python train.py --n_mels=40 --loss="sigmoid" --encoder_activation="swiglu" --encoder_width=256 --text_encoder_causal=false --text_encoder_norm="layernorm" --text_encoder_activation="relu" --init="xavier_uniform" --nesterov=true --grad_clip=0.5 --steps=5700 --batch_size=128 --epochs=28.0
Rows from block 3 of the text encoder, named by matrix and row number. Rows with one number belong to one neuron. Each number is 500 + 25 x the weight over its row's rms, rounded and kept within 0 to 999. All counts start at 0. Numbers have three digits each. After the name is the row's rms in percent of the matrix's.
# fc1: MLP up (text_encoder.blocks.3.mlp.fc1.weight, 768x192), inputs 0-47
# fc2: MLP down (text_encoder.blocks.3.mlp.fc2.weight, 192x768, transposed), outputs 0-47
fc1.398 095:424500508503456509479505500450504531500469509503483540484512500584537500515483533538447520500454500474508500491500507520500542528510526500500524
fc1.399 113:500521481500510527520455459500500570500503509500499452517499482500518500500514480510442506507500536465500494533500500515500500420492471478452500
fc1.400 072:499500461500489500562500492466500500423500500520529552466504500500512489519500500500437527533537500500529500485533500500530503514500500487459464
fc1.401 095:505509500521500458501477523506493499527510446513500510500447500538500513490505500476497595508478500486525480529520468492542497516496504500418540
fc1.402 059:445500494473437500500545494508500500511500482526494489516517553442510484507526520500483536504500483500500500500500493505500500459572515480500519
fc1.403 064:443511500529492505500500459500500492500470517498500500487472512549485506481500500546500500476487559555476526459500500499507509428518450500512500
fc1.404 046:500500500500500549505567515523500497500479500488504500473429479513479425500526500509520500502506507456513524500509500500568500500539467550461469
fc1.405 089:588500496500539508500487469564500528476499553520560511500500517459501500500464539507561491500526465490543464524552500509503500457500478475480500
fc1.406 110:498500526471500495532508483500503500481502488500500487519509507524439529500500500535461503507473500466500433457500482500525500497500500577500505
fc1.407 094:541541500469489531526500516543515428486500500500493487500497470560500500583492478446500503485550500541500500500500508558465500512538500500493512
fc1.408 094:531524504518500457479491500464500500483448506510426513500500502535500528552531476473480480500452496518479510500469500535502500531462500508500500
fc1.409 066:490484492516462432466472503529470530541500498477549503500484500487460485535497500468500524481544449509500477500510500533536469500566497500473500
fc1.410 080:500500460532500500500497505505545551521501512500478518520512505530452500504500447508500500485502487500539525498500500474538501500500455473500458
fc1.411 123:514500535479474500500524512523470534492432430500493500531500500497500570521457500495488500500487500500479478481500500500500506483546553473500500
fc1.412 131:542500493500500520473500498500512498442516465574544501511506505507493526472500500500500475500500501466500500500462525516499460500500513512453471
fc1.413 085:500500500500500519500512508498522500509500500474576527512500523500523500500566435500500497500500543500500500493473510515500484500526500500500494
fc1.414 092:510500496500459479500500456555519485487482500500561482508473466500500475499451504520500500453529500502500508483488479499453500523507479504554513
fc1.415 233:503496500534500500469520488500504522513442480500508482500505535524507482500522500500483500497505522500488517530507482500494500496500500423500482
fc1.416 035:500473500534500533500462461500500500500521500503500500462497500500471500500500500500502500461500500482437500515500544500547501422500487500452468
fc1.417 105:519498498500499500449480483500500500475463527523533482517452495526486465481500495550522441500516510445495476500533538525480510500523498500527470
fc1.418 050:530527520500468525512500498500486500500513490482500492546500500525481555502500455505508500500522500500511415574499558500489497491500504482472500
fc1.419 049:472500485500452500530497500518458519490526486534602500511486500533500478500496448527492500492473500523500509530464506537500517500497500500499500
fc1.420 130:461505451494545467500500500499463500488500444500518588500462497500500477500482531494514489539500500556526495494500515437500500449500500483543500
fc1.421 047:490529500470461507500447499500466500453500547473479509472469480521500475497500492500522533524502469523488459500500522500510545500536448523473519
fc1.422 104:514510449500476473516498501480544500505500462528485525486461494524510468514500481516500455533552500500488493500500500500499500482495501500466487
fc1.423 177:551498540504455512534467542458500500500477500528457500530496509500500500529500467500487534501514500516489500514471452500525483509478476500492502
fc1.424 079:518500454527552500500500500512537500500495500520541554447500485500413481552506500500500500468489521500481514525500503500500500469500478504515555
fc1.425 103:500452500500495473432497518500469491436500480500465515500496492533500537489499500500517523515529518500500489543484500540473500491480444445500500
fc1.426 103:520550534518500528471500486500498500500500493500463521459500493500557545500516509440500486500500531488523500455500510505430500500526499531459489
fc1.427 080:500466525503500502538497504500414500497500493500500507500500534484532545495496520500466494534552500500529424482453500500500457512500492500490500
fc1.428 052:500473463501500391514500500509500502517557461466514544482515500513500506525516500500537532528482500500500507575536500536518500500500469499532500
fc1.429 063:500540511500476485502510452486518546500535514513485455499513500473463518516490506481471500525451500474500462502500493533525516500541529545470534
fc1.430 074:500511506469500487529455535479500500478522480550535496500519500563500534541500512500476500531500445500468475537480500527494521500520489530504486
fc1.431 007:500500532548452481487492478500527500479500469529513512476500482522489485528492463465500500500500519500500481459475483548518532500500488500500535
fc1.432 115:536519509500480472500517484527509519432486561545500475465489500513492501529500500491488500469495483544509509570512500535500524500500556496475507
fc1.433 077:489542500500522500486500500500473561517500500471503532500500500500500498500503517488501471518487511500516500503500490500489518478494500557500500
fc1.434 052:527569500500532467528500500511500460500451500457500500536500500500520454500477488485500500471544500500522500500500500501569496528457500502500495
fc1.435 120:494500511501500476502512450545500493560521500533472483500500500500521492473494500477483482513468478500492504464504500514461500500507504439458469
fc1.436 063:501431500531500474479500445500478500500485500500500500556482500541500562500500500500513500500533505485518500500515491481461500500522500533516520
fc1.437 077:528500495452532509500525502555462500460464472539470500500447519500520451497500516482482506495534455472552523500510491503505447475546509477514505
fc1.438 055:486509498535468478500500470500500500512532526508456500532467540500526495500477493493524510516490526496537503459496500500500500500500500500465509
fc1.439 060:500500500551500500567487491555500489531500520505512529506500462546500474500456500476492509510500453545534500512465500500500518526500500491529512
fc1.440 107:500543517500500520482466511500500480506500492532565462462479500524506455500510557489456546524487515500487467504490486508500522500530500485500554
fc1.441 122:496472493500500500500500510473459587500493488495500522475500478480493500500505500482456508516509516499497466500540508500490529536501500489500500
fc1.442 242:500505519517513458513500509436528511499500490528469500460478460484500532507524454500500528530500500481500500515502503510486500544501492492495500
fc1.443 088:520544513500457500500520500494517473500500500462511500504503517500487508433525543506454500506485456484500500530512523450544506500512474512535524
fc1.444 099:500500421541516480557446516476515486565491508501500513506500501521500518517523497485514507501500490500516493500500497531511481514513466500489500
fc1.445 075:500530500500491478493528500505464504557500500522467503525477434500452515507481500517500491500522491474496486511537536535548525500514492459449500
fc1.446 130:474499474526541497523506496518504483507500516500514520430495481484500500455483565533540510436512500471504494547473480490491500470489545500499516
fc1.447 082:500580500500461477513500461500471587500505524500500500488500500461500500518500445500500500497467490500539476517479501542513507543500500460550517
fc1.448 061:500505490500512500500472446457500500500525502536481560488509481512491500498500535469492500530500480491513500479487500562500559500497467508500573
fc1.449 063:489540477500500522459518511505500556514500490481517485459502472509458512531472490485482500491531500500500535500500500479500461500500497507500500
fc1.450 086:514518500500500474498461502472497500469500506480575509498514500500473530505505526503470500500502483499535500511431447507500500495500500547459500
fc1.451 037:488500500479470440491507500500500500500471471500497558467509537517500500495512514500505500544500490500508500500514447443502490581535493500483445
fc1.452 056:500512500468500500453500473508500536473511459517505500452500500512500527531491500474524496505503498496500538517492505503508516509488496514524500
fc1.453 073:500511500490500576494495500500489559500500462432500500494458500500477500481499451505516448525449500557500455484500500500500465489503446500478509
fc1.454 108:531502500500472491500500500489500500463479500528497487500521486515483564522550500496478503500499505557474495500486533439475460448500538472533500
fc1.455 096:519500500500476500500496492509458477458457499510500497511550556505479457500500482500452515553500500500478490500500500513500500497500466476525500
fc1.456 037:520500500525500500537500493510500468500516512497491500500486500506500480500545475523500500523513480504542526500489500538487486532512535500475532
fc1.457 008:500517528471489517515440500512452493444470500486500466441547536500516517500444547486484532471491500500460518530472474477488500520536487482464480
fc1.458 043:550500500552500521524498500522500500526507500500446562431490477532564500463516549497500500500500455503468465500520566500488500500491533474500498
fc1.459 060:493489500500499487500544480500483487483500552500514526489507484502521524518527500508500497458500500481488500517524493536500475474478505535502530
fc1.460 106:509500500474491473520500529475461521500499525533529508500486500521506500500458531536500517500500479500515478510534500500460514480550556498464520
fc1.461 074:502500561491500457512477533519450525500500500500500524455508464525500500500412511513470500499522500500515498450498415500475505500501500524503538
fc1.462 120:491515474532467500561500500561500500500537500500500509446488503490510538534473522542500483547502508500519467514489491515504500549541465507556501
fc1.463 123:500509561500500500500481500554502527500541556465484500527531500492454510500478503475458502500500463500493429482506510500516500500500512500500519
fc1.464 074:469454518512518514556519498477446513476471511511500486496497500500500490533486498516461517488502495505479497482484500500564504462520518480498464
fc1.465 102:514513454500463450500508500481498494500500476500474491531480490500487502517500472500503525486498483494523561514500500524480495515500441514476503
fc1.466 041:500525466475500511500500482505500500477512491520500532504516547501484485526500477500482515552477505523524500500524531523516509462515500500470500
fc1.467 108:534536500500457468500510476473527471556471481516492525509479500500472475500479477500500483500500475473502482454489479494537515471536571500500509
fc1.468 098:503558500501500518500449500500500495521500500485490500500486476529531500471565499500536526519500542497438500482478468476553503500500499514536474
fc1.469 038:500522457543486500582500500493500527484459526500543558471500392500490500485496500485500500500500500500500517517558487500500580500500456515529484
fc1.470 114:478500500527487500474500529522520545530500500500500508497500502566492500521500543481500500500517485416460420475509472506500545493500478488500500
fc1.471 131:529452500500489447504485500514524467500461490500500525500486500516491500515500525487558511512500500519497487500500464505515505500485514493484500
fc1.472 107:492465500518547488541542519500509500520507506484506500487490509447507513500520500517543477425530500491482463459495544548558482533483487551500488
fc1.473 134:509495533522520488475500516490458529471479491503465496530469527484500500486476510489435480533496475509487511500500542468527500494477484450520500
fc1.474 102:479461451535500466500465500481454500542498498514500506519497505489500536500513500445492500506498487511500514510458508468506518500490468496484551
fc1.475 091:500473484465500534517495512489505461500490523526500556460470500550500492500460506500466527487494480569545506559523458528514548488500494464500490
fc1.476 124:506507500525500457467481500500500500531515526525499500445467520517500500500500523513508484456499487550549472500500500500476442531493480508512500
fc1.477 088:511511500538500506500477515506541554533500485507500523460514514509466463517500489540571489504492514500473480500466486487562500513481516500492531
fc1.478 041:533540454510513500530449551508502520504500520491520539500487532551488500500512500464500500500489459468487498500500500507488571429474500500429500
fc1.479 118:500500450516508500491534511515569503536500509495488520500500547494500500500500495535480500419500470500504500501500438500480505538521421525516500
fc1.480 215:503517465521500478512500536453522511500507449508479480481500526471533549516454496517516516492486505471518499522469464538519500515500493500468471
fc1.481 109:579500500500528500456500500500500491500500499515459518515518500554505472529500500477514514479487453501484436510492500499512500517465500523500530
fc1.482 115:450519494481500456493525490500500474500475450508482499464448511561469532530492465473538551500500494473437500539526496500536500500569500515542487
fc1.483 156:540494488496500498504454488485507500500544500504502500500537470500480468558500474477520501481500500491525499472532500524471561563504497500500475
fc1.484 073:494511500500556500484522500496460532500505491500551473462500513499554500496459500500463400500459493495502457539526535500500481482500508500478500
fc1.485 061:519538518494509496499470481500504500537500523500500500482495456544553543472500517459500519500477549500500500500493500497500500468547500500468515
fc1.486 088:506459500500482504488521500500457500500500500471485483500501511523500500500500544535516522491522500526500470553500490500506525463501500452493474
fc1.487 103:500500500500500500505500522500466524540500482497537483452458500532507510528500462498491526500500532499514500499478500500500536528500500513475500
fc1.488 114:481500513497491500514531501471497500492467519480467522500500438565536500510474474489458534500496515552500500500471528500495500464530530485475457
fc1.489 080:524500500500464500500488457491438540500497443513484506510520509518500530535529555474500500506572540450500546500500500500500500472500538470500500
fc1.490 118:500471493495553500495482499476500499496510500500494500525500508549521500532499516500545487518522488462483476517525520488489559500484536519470465
fc1.491 081:556486500502500550537486524521488481521500505486524500507421500475507520527465468505498467529549500445483500506507490450521481523500500496496500
fc1.492 049:500500500508500500500522520480478500500510500458465500477493500490487500520472505463500529500549500463515500482527496500553500541500500531486508
fc1.493 067:500500581471480519500505507506528508500500494583494500457552496510485500527516500500500500500547525500528500500514500513478500465491470500512494
fc1.494 061:504481498521486470468500475530541500505489500466560471505449500492500526511533570500445505500500446526482500500510479507517500474503480497500458
fc1.495 076:467484500494500489483499485524492576507500470500527550486481548500478500500456520500479496500500534500506490450541500495495475562500480470500511
fc1.496 060:472508471501445462495557463487500515455503490530537492500497500549500500568492500462500494473500500530487524521472477523514500501500522505500500
fc1.497 132:483472517539524470476516547497500525550511516500500525490503531486500494486500500585506490473530507498509534489504488500527500500496500500524481
fc1.498 099:456492500486544518522482482471500500474500498500500500484530495496476500495500500524516494465500475506500500509524500500594529445487513538473516
fc1.499 076:517497496500531473510500557491466521491503468535537500500435490514478500464491477500465480500537500535523462539552503500500500525484483481500474
fc1.500 037:500500500510553464494563486500467500500526500500500574476500520538500505500500499568521492445500534500500500500500452472500522500500470500523500
fc1.501 116:500530487500481451535488542556497474500500557500501459490477500535483500521500507507446500484491403531527484484480500500462442474500500500450500
fc1.502 076:500478472503500469518504500539500514506453500500482483518518482557500500454424512530524490497500462500454500500469509503525500476514468496550500
fc1.503 136:500529492529551500519530517522463500500500474504512490500451496543539503496477500601500464475502459507507500483487492534508500500507484462516484
fc1.504 123:500535511500481500525500505500533518500484494515470550500486511500538500427509500505464472500457517500493486500500524474503507500513451519510529
fc1.505 077:500486525557500472505499522500495560500431518500500519500500533500526458500500523514535486535500491500500458489500491500459500500510503495500500
fc1.506 053:470520532480449488500559495533500505500500460534500500500477522500457500483477500445500518473500462535519456475500500482500537500500490463533491
fc1.507 096:501500457500500460498467521500469500556497473519535506500507500576503517500522500484488500500475500517485501520497516521483511479500523511544475
fc1.508 065:482506467523523500478484496540550542558504477523458518485500530555467531495500500480500503564523474492579505466488500455511500468493542500483502
fc1.509 036:500500555528519500457534468563500500452505481526526500476500523526500500535551572500486500518461462547526434500500566480500500517500500471500500
fc1.510 125:507500524483500507500495485500537564487482507500520472434530526519442455500492475512500463489500482521491463484474516500498497448500500510500453
fc1.511 108:447500447510485500525506563527525500517500500614492478500500500528500458535500523510520561523482500500494498507500502469500549516457529500510468
fc1.512 126:506570493522508523500500502513535500501524501500533500441533531480496541527500500479494546500545490481469506500502498523504488500486479476470500
fc1.513 110:500485500587500496500554491499500519463494500500450487513521500500546506500494543466477500479500467464500500500478500500500511478507473500470479
fc1.514 074:570535501491509457512495450483500506500500453491509489467524521479436525501500514511507506552467485498521447488527514503548513493500500526477536
fc1.515 138:523512484514525541509500500490500500500500522518538463443497519500486470500435500505500458507527496545500481487482500483446492500500499504503505
fc1.516 107:532500522527505504475497500479528552454513500457547500507526480500486477519479500497480503485469500464519489533517484500500500506500464544472512
fc1.517 054:500450500500535535500500532471508500532484500532535521500505527500506500500460500477500500500486500526505469500503500530509497525459500521470494
fc1.518 063:425500515500534491500557494560500516488500500484462517500475460500500553500500500500510490493520500500538500529516500420500500473531475488509470
fc1.519 035:498500474528496432491476505564512500500500500500523490513542508527500478504452500545475482513573476500537488466454500500500535509531438500462500
fc1.520 107:489500523509467512508500500500488555500506482494483531429500522565513495500527534500480502499519508458485486500500498478500527500509500492500462
fc1.521 110:505534496502493500474500488474462502500500520488500513470482500552455484500484500500494501478500515508532512482485500490500504500500482450554475
fc2.398 092:548491491483461500514494487500529458500507478504468449500500522538490494500544500500531501480468538500525473542510435478484500482499518480500479
fc2.399 119:496500501492492561542480555517525514500500482500500514500560503500512445500500500480533494502502515479524500465462511516489498500500478500500483
fc2.400 060:500438439484520500498500500500500481519532525481500500490500500500534500500497500558500500500500495546520475500462500533521500433500500492512500
fc2.401 098:500500528526492457499442518500547487468454493488500478510481450475500494500516502496524500581500500462500491500475501497490471500494500500541434
fc2.402 052:514500500492438466473494500513500412460514523490505463491500500472500500500500500500500500500501500500474515500497500478482483528500503500489547
fc2.403 056:500488562500479533500513500491491427502521453490428493481500500500539521494514486559464484506487548487511472519500500478500483500500527500543500
fc2.404 042:507446500450500447500500485500467475454514484500500500468463500488527504533543500520515500500500500500538480508500539444514500546500481469500503
fc2.405 084:500535512495487507510468500461492507500473493503473512509500485500500492543507484500538471448500505537500534515500500461500507471500500508483492
fc2.406 086:500500500532511460500510492487486512458500503561528500500490489500500501485506481463468500500432500500500500500534500500500496500449481525500495
fc2.407 099:500469486489486531536500528500500500500462500558501500514500514484494521500466500530500445465500500500517516480524512500500500476543521485500521
fc2.408 079:472479515468503514500532500500564508469514489463500439576500500471457529501491500500522471472525532526500500500500490482496520535432497480481451
fc2.409 083:503437528494510500500518500497485500516488450525510500500473483506500500500500477500500459505500511500500510575500515507500500441490536482500500
fc2.410 083:476500504504527500496490460500480514541505541532521506517489543507535534533500500500500507552500566484513513500502522500556489500511448457475488
fc2.411 148:498500500495466518527485534467512447482500535508460474472467491467504523500500462500500497495514551486505500572566500505500500535500484478521505
fc2.412 102:496498454524500500488513512484451500500501488543520501530500521516449500483525537459556500495471500500500500500466498497500500519511500479500492
fc2.413 079:482500500500509500500500463500502500500516550500470491487500500500500466500506560526470459468500500540473500503500479470522575462500527500500445
fc2.414 083:500500516487490458500500463500490536510481500485460497554502529513500500459511512500495500517539515478514500517500522442540500553456493500500493
fc2.415 219:508534477500500536451448436497500500512500488494515523540500479479500516444500499533510570461487500491500522517530502511500509530466494436500463
fc2.416 034:500483537478489500500500510477500507468509500487500500557468500544500493590489500500504544518500500500547500531417470462535514500490445500500473
fc2.417 098:534431501500515500501517518500457446466513466490500503486551513485500520500478478500505516481500476513500535461521500500479492524459542530450500
fc2.418 042:500500500473527507486470500449492485500500500500530465500500485500448500526529500508458532490500448518500500473453490515545445514492500500500516
fc2.419 042:483447500497450483500500512491517479506500508500507562493489514531500477491504500487500500500500525521500465500500500531500439521450492486538538
fc2.420 138:500484516515543500502463493462500449528501529476534470500500525502500500500461496500500492500538498555485564502485466456530500500524493467505500
fc2.421 053:495483506508455489500500500508555463524503475500513431517504521506500500521480515500488500517492500500500518483474489556500500465500521500495518
fc2.422 094:519461500500508522528523436507505445478472488500522500485500497528526525504468524500518500447510500484474477493531508510490458518578500504509500
fc2.423 157:495467495525522549504529500447486485514484453500500464515473551483500519500491473500441574570485529500456523545504487519489460504500500500491500
fc2.424 070:431509500504500521500500487470500480593441528492530456481490500496500473500470500519500465544500476520504529500526500500500500497500457482454501
fc2.425 093:500500500541500553521500500507515477544500484500450500514500473522500500500517524496500497500500500499522484485477531475469501490457500469524500
fc2.426 096:479507538500475548492470489500484513500511500474492465542484499489500500500468520539505500478552519488463509465492453500500495509494473475500501
fc2.427 084:487517500527561510520451469500547500523557500483496428491503500500471493551483557500546482500502500509481500522526462514449483442500502500500521
fc2.428 046:496498489500496532526419500451489500521500500492446500488500500519481539529544518485491518500490500500535494500484536509459500500500500531493500
fc2.429 067:509480526500536457483500523500500500511494514500572505550469478500476503496504513447500500515500500510499471504530500501500478485448500496496433
fc2.430 077:456500526510473500478511500495500500500517479500541500484512436493500460500455500500500473497556500510495516481497500474454500500500500500540500
fc2.431 007:537539479500500469518486509460500500512472527500533500536500540465472520450519500513470530473517466528482481487500543467500500469528517455537500
fc2.432 116:518485486501470530499484500561512511500481485487525512505546515500496500500500544514500498506497470475473484481475556518500500500471464484500500
fc2.433 069:500523500500511500517554512563478500500500519534500500516500500492500500500500519500509551495500500500465500470454490484534500500534465500546508
fc2.434 045:500462500514522500473500539500530500500514500500454498455508445500497500500500470468500473484500493500534509500500528450500500447500457421500500
fc2.435 115:511500487500508486485469477459489468468533471468514500551500500507500450500499504504562500536472558479479460501458522473549483508497481498479535
fc2.436 063:495561500457500545479485467466482500472521500500526474520536507500496500496498447500509486500491506536490540500516500500500500526545500492500500
fc2.437 072:504525520496500529540480531557496487517463479550500533500497489473508500512507500505481500496500500520489495500500453561477500500500471500502500
fc2.438 064:480531437521531500500487482508500500490500469509547491527520487481530514512461500470500500501500504500504497560472507500490500494464476500500511
fc2.439 054:500500500500508500535442463484518529555500515500500502500500544500500500500500515500500539486498498500500532486500500490536509487500528524538500
fc2.440 125:524477451455481510519509500522532502500487500533500461542485515518546538508500500520522457535500551513523542532500500515449457533500465500512500
fc2.441 150:519500530511499500500515531454500457486500467453500484519572507528534500500460529492489496481438500508506480498511500500490447510562491500500517
fc2.442 172:473500500500456484531500500563439500500500488500544507495437494545528533487487521532500500500547500530531487531500505500485471488517538505500500
fc2.443 089:508549527500521488539485500466531506500500500500503533496511520500505548468477561522486525570474520514500516500544487444460537525492494500500500
fc2.444 102:485500473533489500478484500500511500498500503527512481500500520494488524463482495500528487511484522500519518517520499500500530537537502524474500
fc2.445 069:500500513500465506504505548500500508465500500543546477452498500455485521500457500500475542500502510549499500460468531552525539500500500459500548
fc2.446 132:505513487499466511501500506448500498500510500500500431446534500519482500500522500450528503456511466500459449524500529500501486467500511500552494
fc2.447 085:489523482487500500500475500513493485466500461465528491500509500500501500467500513518471481494532495500500500464500527481500536530500492506500474
fc2.448 054:501485483517482592500500500461509500530469501506489500500468498500488475547500501484500546525518553492470509551500440503500472500500528573488526
fc2.449 062:461496500500496530500525500474500471435476509468566507500492502487496557509508503500500561467500526460500508510455499471523509491491496500504538
fc2.450 084:494493540455500501528500526438507496496544527500538509504500500455500500525500500503505500473525491528463500497500491485506466545500500494496500
fc2.451 036:500490461476521543533540500563523505500485505465488500460492500464521531500500500514463486493504513477472540546460537521478484466500500533500500
fc2.452 066:500471446507497514515525464500500560528522500550485456485497494469462500500507506506500510507539490475478495461470550529537512484522500500500478
fc2.453 071:529512514500500542500503521486496535500533543455518500500525480540524475500455500452465500500566511500476501440473521500500521485472500516500526
fc2.454 109:514518551474491592517500558500500500500452500453515479464500509500497500455512500473500477531500492515532500496545476435529474500500520549525500
fc2.455 121:490492512465495468540491499500484500522493500492514500549548519461519521500436523496500503508423500500511524515500491562528500469500505544512538
fc2.456 036:500549500496519500500521451500543500500524500500500500500488500496500466518504513506559500512500500503494458430500546500510500500465500461509500
fc2.457 008:456500460508474537474515491500482463488518508480475534475514474528509530485475482463500533473500489500533482462537534475515529527500470500500510
fc2.458 050:530500500508476502505479478554500500517500500519500500500498489493524554498447507506516470504530500461500481484491496500500496500492529530484549
fc2.459 063:500500511559549500500438500511500478496500479500464522554500498527488484495500502500497500469500500465500500479463500545505557489451490512446500
fc2.460 087:505479454506487450437563548483500512500485523452529500515489434532465465493512500474510444510536500500497482500497532508469478534500515429500509
fc2.461 078:463500500478487515500517475465524476500522516502480455490494500500551500525483534495495500478457500500500500539500500500500500497500457485494481
fc2.462 122:537500478501500490500465489466500500500500519526546445518500500500523416500500472463456500567466489495512500500500444512466476540519506466472500
fc2.463 137:476500500502456478500508493500500496500503524500509515500501500504526481517531500494464509458500544502473494481500500511492508507495500488476499
fc2.464 078:452507463517500473489494500500487500479499453500500517500535527496500508480400439480500495474500465462484509496523490519467495500518555467494521
fc2.465 122:533500492459550528513532523513477497520508500500500500502522509534470526536489541474500483511535494549517510500547500539510457500500500500478500
fc2.466 032:500500457521445523562500500500500494541484543458500500500490505504500500466492500535523482516422500500500534500482500533543500544464533533536536
fc2.467 105:500470500499500502500507558436487500514455503500519500563521499486527467500469490500512490500500473546524502488484475518428547520512464500517489
fc2.468 107:500533500500526500480515527513550518480500464500500471510529509500525529500507499507513500468460500500515500412498490459500455500500504473507482
fc2.469 040:466500502517500523564477500500463500501508500500500492494500500500480500476500500543500504525500482523500521422494452500500500479500496500522518
fc2.470 145:506564504448468501500572500500447530500504503476500536511486489490499500500499519464500500490442466520489530500500503475509536526480492500442500
fc2.471 130:502521500542522479500480507524501470512500509500512508470491528530527452500487451482537518520500501459466531509500491513500541490482443539500500
fc2.472 116:500500500509496511511500471480448490494463536500471493495545500488473512479500495500500489478521482500524497500488479488500500494500488453553500
fc2.473 143:473488451463500500515507504501496543474568500500494506500528497500465503512529457532508523502500494448500500500500491477525527500473522463500563
fc2.474 089:496500526526500497500516539452512479551514500484500500531482522500488552500500453497447500439500527513507465509494509470541505500566516449490496
fc2.475 081:500500527503500477500500500507512492484500546470496461481525466498492486500500476516500500500503514495521472500500500457499520512502479500548434
fc2.476 125:511414555523534500489490492514460521500530495527507504475455469530500500507492534508500500467523523500491532474500494500500500500500473500492501
fc2.477 094:496437483467448522494500465500504483522502514500456500526483451500500469500500534496413486539501500514500541482475500500500516500489477500527506
fc2.478 043:530507500497500539470515533529500492500514532500459500500475456458565511500500500500460500500500480487563466500505499508545500539500500487523518
fc2.479 126:510514534500488513532466484475482527467469471500500526500462510519540500479561500500484488477500509505501439550500548521520476500472522442549469
fc2.480 197:533477500474463524500500470529500510500500522486531513469519461500553530500500493518503472507504529462500570500521482477500500492500500500485464
fc2.481 116:499500546533528493500497489492504471500476522511500500500513470525517512492465500476514500493523487477508500459475500519469474486442517500500563
fc2.482 103:472560486525500435503500516501516521500575497500518486510516445472500530500446495503471468522518514455503500519500482474463482500500486484522538
fc2.483 178:500471544472531500531507500507492500551485477519520533474484518569462500524489511500500504528526503462517478497490486525558519468500485484436500
fc2.484 071:495498477500486500498500507546502480502518593473561500464492505482466491500530477472469500498500536500517535498500500456500500508477550466500518
fc2.485 057:458521500489500529493548531532508527503535476488528500499500513500475500456514500501500500500500508512500499500500428500500533489456500500495450
fc2.486 074:453436493500489485500497481500522464500500460476510529496500500516489500498528493500585497507500514500517500484471531529516434500419532508512500
fc2.487 117:500500455426500497500470455500510501549500476500507500475516454514542488527506567489500485500517500460452504500500500500485525500452540521513505
fc2.488 121:477485497464500500470503567500505470481492490483500500465541456500493450467577480476500500523480505471500492500482500492492504500496500513505519
fc2.489 077:484513509533500466549477500500541454500530524513542513500510507429457500482485500524506503532500474441534563504500500522485500500500476516473500
fc2.490 118:504499523504518497477542481488489496515469582486510531500475462500524489500465477540518508467478470499500466471515500504477500500495540521507500
fc2.491 077:500447507473502492532500500505453500500476489521475527500487495489527454448493498457515485518490458500516558510469500500467500516476466500472507
fc2.492 053:507480457520500500500500444489489543476511541551509515509500460500500489500500500470542509443517483516529513456531586545500500509500500500509511
fc2.493 070:481444500500466557473424500500522500500499500538498460492495475509500523500500500500473500518472500504468500511500500530553500537500500486500522
fc2.494 070:500491495444475500537495511510500492472449483500500500511500500500485500497480500500480500519500462451503538500508500543521483500523519503514493
fc2.495 075:489505547497450500479494500554500512500518485569501516500500548500546500500500542499500499459486500529500565500448500472500500500500516537567489
fc2.496 056:500482500487550520453500510451500448492500518500519504489512503500514509500500479508532457492500468444517475500500500464530492480514500486473500
fc2.497 135:497472503500516543517500538516473487541517482528493542444500538508499445543500494495524533518562481493508492517484514527500500500516500500470509
fc2.498 097:509543497460461562464534503492500491500483468476531500498505500481474500490509542500524490524475541462474546500486476472523500500500521500479467
fc2.499 073:518507466500574501432500507490469502500495500486515466511500500510500478516546520500537524541500486500511535521500547500461436463500500514500500
fc2.500 033:500500437493500500500500500500500480485500500508510505500504538500500500500514500506500500500534529500500500521470500497515484557500459508500486
fc2.501 110:463500500500508525554539481537573500503500467500524498500500478476463490500500462537521514536478540490555500553500525499529477493426500490516532
fc2.502 081:511500500455500491500500500530428474519431530503507540476500538486482500515538485500500500513500500464487533467500517498500454481507561537488415
fc2.503 115:500451491521485500440475513500523500519500471522500542494553500500517446467480538482499466475500500500540500500522569525491506494534475502533511
fc2.504 119:458551486493532525545477500479536480500546491500468535470498512531500518500471522540482500557486488500516519500500486462488513548471500500534506
fc2.505 072:516493525500481500581460500456494500510490500500508491471500500460500500516477500481500500443500490488503500527470474500531500500489500500517516
fc2.506 057:500500487500511462486471443500483484519500500532542479526544493484500506500458500543500471492500515500506500573482509500545442501452506455433500
fc2.507 092:521500505500500500486510528500550540500500497541458538524540500502492484511413466513519488505478474464462479500556532505461508498500469474539500
fc2.508 060:500480447472483537525500502465498531536444494462517500497481500515481500500498493512502484508491521497528522500500490541488543500503498504578489
fc2.509 032:520500500525500500500500500500500415500449500500525559518500526486500500471500500500500510500500500535500500529500500500463486500509462472500500
fc2.510 118:480500500519500460505500500506505500500532465469539473500527497475500522500515500475500468454500452520500520430500500473465498500512493500511500
fc2.511 094:517500500469500500516500481510497500513500534517501500552508467500500529521561460475505500537459500540500503536500532505564492462469500490502500
fc2.512 123:497504482504473499500482500492462500500500466500500492500454500534500489500515523494443473508459500500463476500482462528516520507500497527492491
fc2.513 117:500516500489500553507506449502500477500500500479516511500467500484500528500403500483447516511525534552491490474510535500500500500537498500522500
fc2.514 079:513497544500536503534489500507529543500529469504506489493464548500485519478500446493500553460500474465509500480478535508521479500457537533485476
fc2.515 121:464500543500533486485508482539500500500500500483500499509500502467489500500494495516534500471502460513490524511491500535494500500500491506500545
fc2.516 117:503490500489489500499482507500445503490472500500471502515500467548493500542502447500500485500520540486532543536500500546488500543480510500540531
fc2.517 054:532513550500521461478500506460500507500442524500500500486534531477500500508500515498532522500547483500500509500478534499492469500500500500489500
fc2.518 058:500500505449500500461525566500479488500499500500522500476500491460503456528500500500500500551500461500545479483453543486452532535511500500512499
fc2.519 039:500490500547500533482461493485519500529500483479500500500505443494500504470436487507500504470506506567525500500526494500524500520500496481519465
fc2.520 125:500500435476500519500500500500488523499500500500544500491500482500490435478487459510541479500471472487473490496529537500508500508520510500508536
fc2.521 121:545484500447468507512470471474490474507483540524495500519482500436474513500508465500502509494468500514480511500434512554471529551535541500521527